{"translate": 0.06, "loss": "sigmoid", "encoder_mlp_ratio": 4, "encoder_bias": "qkv", "encoder_qk_norm": true, "text_encoder_parallel_block": false, "momentum": 0.95, "adamw_lr_other_params": 0.0016}
Rows from block 12 of the image encoder of a small contrastive image-text model, named by matrix and row number. Rows with one number belong to one neuron. Each number is 500 + 50 x the weight over its row's rms, rounded and kept within 0 to 999. All counts start at 0. Numbers have three digits each. After the name is the row's rms in percent of the matrix's.
Before each neuron's rows are labels from the 100 images, of 14976, where the neuron reaches its highest value: "top examples" is what is common among them. Only what is clearly more common there than usual is listed. The data: simulated telescope pictures of galaxies.
# fc1: MLP up (encoder.blocks.12.mlp.fc1.weight, 2048x512), inputs 342-511
# fc2: MLP down (encoder.blocks.12.mlp.fc2.weight, 512x2048, transposed), outputs 342-511

top examples: flattened elliptical
fc1.602 103:475581469482449513449454490531643469504421557479539486507445554558440487435413408487453511509530568478395526589571541479492524448513458509520530457567478392507557545509438446493421477461559531435561519571589420452511455585531441505477592517592517469469487404587432381535465473453461504581424583427485539621511473517521505495469458525540441532548474525532477477620460555568485499563443545530490441489538539434474520559407496500511560539486495443501610587447429480555489480508382558485476542490528533468580482574
fc2.602 098:543489477553586464531487508594542513501443527548510469527407584553480450520534458442466516521504484499449497575432489485459504526504613536516565506476548466494516533590468536545519606545532375492532482575574518421460512449615528504556618557465515474527492416487549607454436509479509516604537474541532491492527464434504470516558514492547527522559454509556498527356494482495517415489507498434424549500494541489522580546547554479547465558451492516456554485542447497553519485451426544472564558456474482536436430502

top examples: many-armed spiral; winding: clockwise outward; winding: anticlockwise outward
fc1.616 107:436500443457538419601563472480518453436482566541480493558435475521565524525474551495540498551520455487467525473439444528545522514421562598445502487555507521554573525499444487446540372545496468430628441476547552487513471425519529498427546579538420454499432571501454523433648429502523583495617510469497513476496508566541409549437466482467532509519557494429517505450443458495506517478389559564489537510527461384513501569492510395494596490546527455427490493602509481615500448444504391497625443491399540470494542540
fc2.616 092:514560547510441443449467454478601511527461531389544484451473461580582501573444472572500518541550622552551526473527483511480545457596509502583531501531443458445489564437472494454475439552566496526484471490449352476515434473483513503525492533510487554469493417526448449531430515374519522474517474478569464471478408507536407526524512438542523496490546570474575488539579447547433574537590482484492498534510449564573532553459588501577429479559417589508473532430550547453539403452505525406368471445461512551520439554

top examples: flattened elliptical
fc1.679 099:498582481467459502511437490441433463627613553474491466460586538490493533457517572476550579440514437597526427545454503564604574488476620592488497479551477489498493498488485591508468545485413481520491459399466459517437461553567406485484483498496533555599409537570505494434504464422446468441526447464609628490525454509500481567502511517511501450520478497463399461485619476597485501456535500579475561375480448513395632492494446441506442474584489472394524494515548539563468525456448563509388458583514517461546491516
fc2.679 104:509501510455536531510447538572510531525498505488485580540469421435494511590461567452552464491514531475533498500545500464546584554504419583475532409584546475413463378494535434440534389491528530526501498519565490568569519551574555448531398512534441459473503508587504500487638459555400576391502541451444544660508458521550467455476475468467562430513453567561454515499532570558428522567486547440441561507492606458492497534631453485522411563492539555447428520441556529530483506485562524509482528554424531497496482415

top examples: flattened elliptical
fc1.298 102:570494534545576485540515537460622507496510484531552575464543476559510504500477516517486530458446505504568560371518506501535458510553466457502590463477432539497570445494539478536404504507554430431624574518511553496506501555428541567466504448554474544487449497515480526453549437574442532593515446471630452578546405510523449449485499451518499486527541585475491525529565439533434453442501579450557492510402492593443457526487528478600502515547441444541493601390536547459480457514522507530493502491518486469449559482
fc2.298 123:479457524518453461475448500582638519509504537575569502506495481489542447498485476606580547473518510465546485518466552430520514560579494541466512487467522507523465547586507464462537538513495475417485490534420465485518391556537436439490476513505466601468516479557580424606450498449480420415523500470511455522501441527542575521503475546512535462436570433537484494558482573545511533592445462443477578496522576425466459395467549430423501509440614453556476506464402508466448483532512519481571585612454408455446475436

top examples: many-armed spiral; bright star with spikes; tilted; winding: clockwise outward
fc1.319 090:470455519539467496421535470491357471483512558546573471423486486520575505437615567533574568460493504449497527458616473525533477543389475498464539490525417531575521527412508539543508454454556524566523541546536513589513599461469485539508390528505451546543484499631456525475476417508475519557434385569502512579521481443453415557480473587550501506456554433390527472539445440526494580481521514505488418535419523548521461495493585521527513491433471476500450466517496443570557404512439622474490539555450477412545394444
fc2.319 090:514457443542565470551525576431483476542512553484495495534523444507515541517489495499568495503491555441465531507433540461539426472443485525520517561528540520466516464448516414573474552456519485532384515447459495476545477539400461524508454465545466567527503469421498470615530470597521460389538486488416563451543506480486517452539557428507589518489492521388464323526404510410540582431426451433514554457524419499532578534476521470521494499511484493490521485464489557489476460518530413501463504376509520480507611443

top examples: many-armed spiral; tilted; winding: anticlockwise outward; winding: clockwise outward
fc1.48 092:495526474561586452511484663537433471572487523554466554572519549525432542478552456545513452498495546530431436564539465413453470419504502626572421550441528506569446439512484526580473443539502458491512465525492484452524536422483429519523489456524544609479454502446455455511511477543588468536491443498440471503597509440497522450585497578550539497509457547547566549486454509428521508507461507490483546645487484468494397411525603521414498529410459537456500606605564552456498471553471467398546548405511536422461505555
fc2.48 096:533541478485492424499490520440523552526508557549515404481537514451485477483607485433533480507544466407389464563515570500557482534442420528533504457550498536374450486529459498516419449443544551518604509460545455507500591488510552453555514503512434465589517432509366468561600430539496529474479547608611466477470497523553504446425459427466426509522521509538470537467543519565560495558530563515578524502471472557458527408479353474445485649414476479600495480491574575599454462429478487461440562410546491514446442493

top examples: flattened elliptical
fc1.328 097:485520583490484464491521578553561578526516488525508486461543559533457484416500567528459530515489489518492516503592533513449473527393469517458462466529526479619489526507490438429568591437505445518488599522444470420506407511469477530500458422472483501518482488528551573508473485452466517508544559528537472484484452565509461448535508523550460543536411556570418532427509410538524402467463477522530397468488442482483436375434540509594520519474560476637497462472437455498611573602517507448584508537447457524507486584
fc2.328 109:560468516481470470566496486475526345537588584431479488507438547560524551480435523394455515463504476459491487463471479462549508417635458488513514603480541559454477506551538554533469534492502578558456442507572436458560496411578426388509493505523521506496521590516507485521387507526470435560524507478504573504459482506424591473552471479396572572499485493449468482464401454464578514469468534458503487488613586498554505494486474409519565499467546481470510572551563532498539551484458527484524493467481527564596425466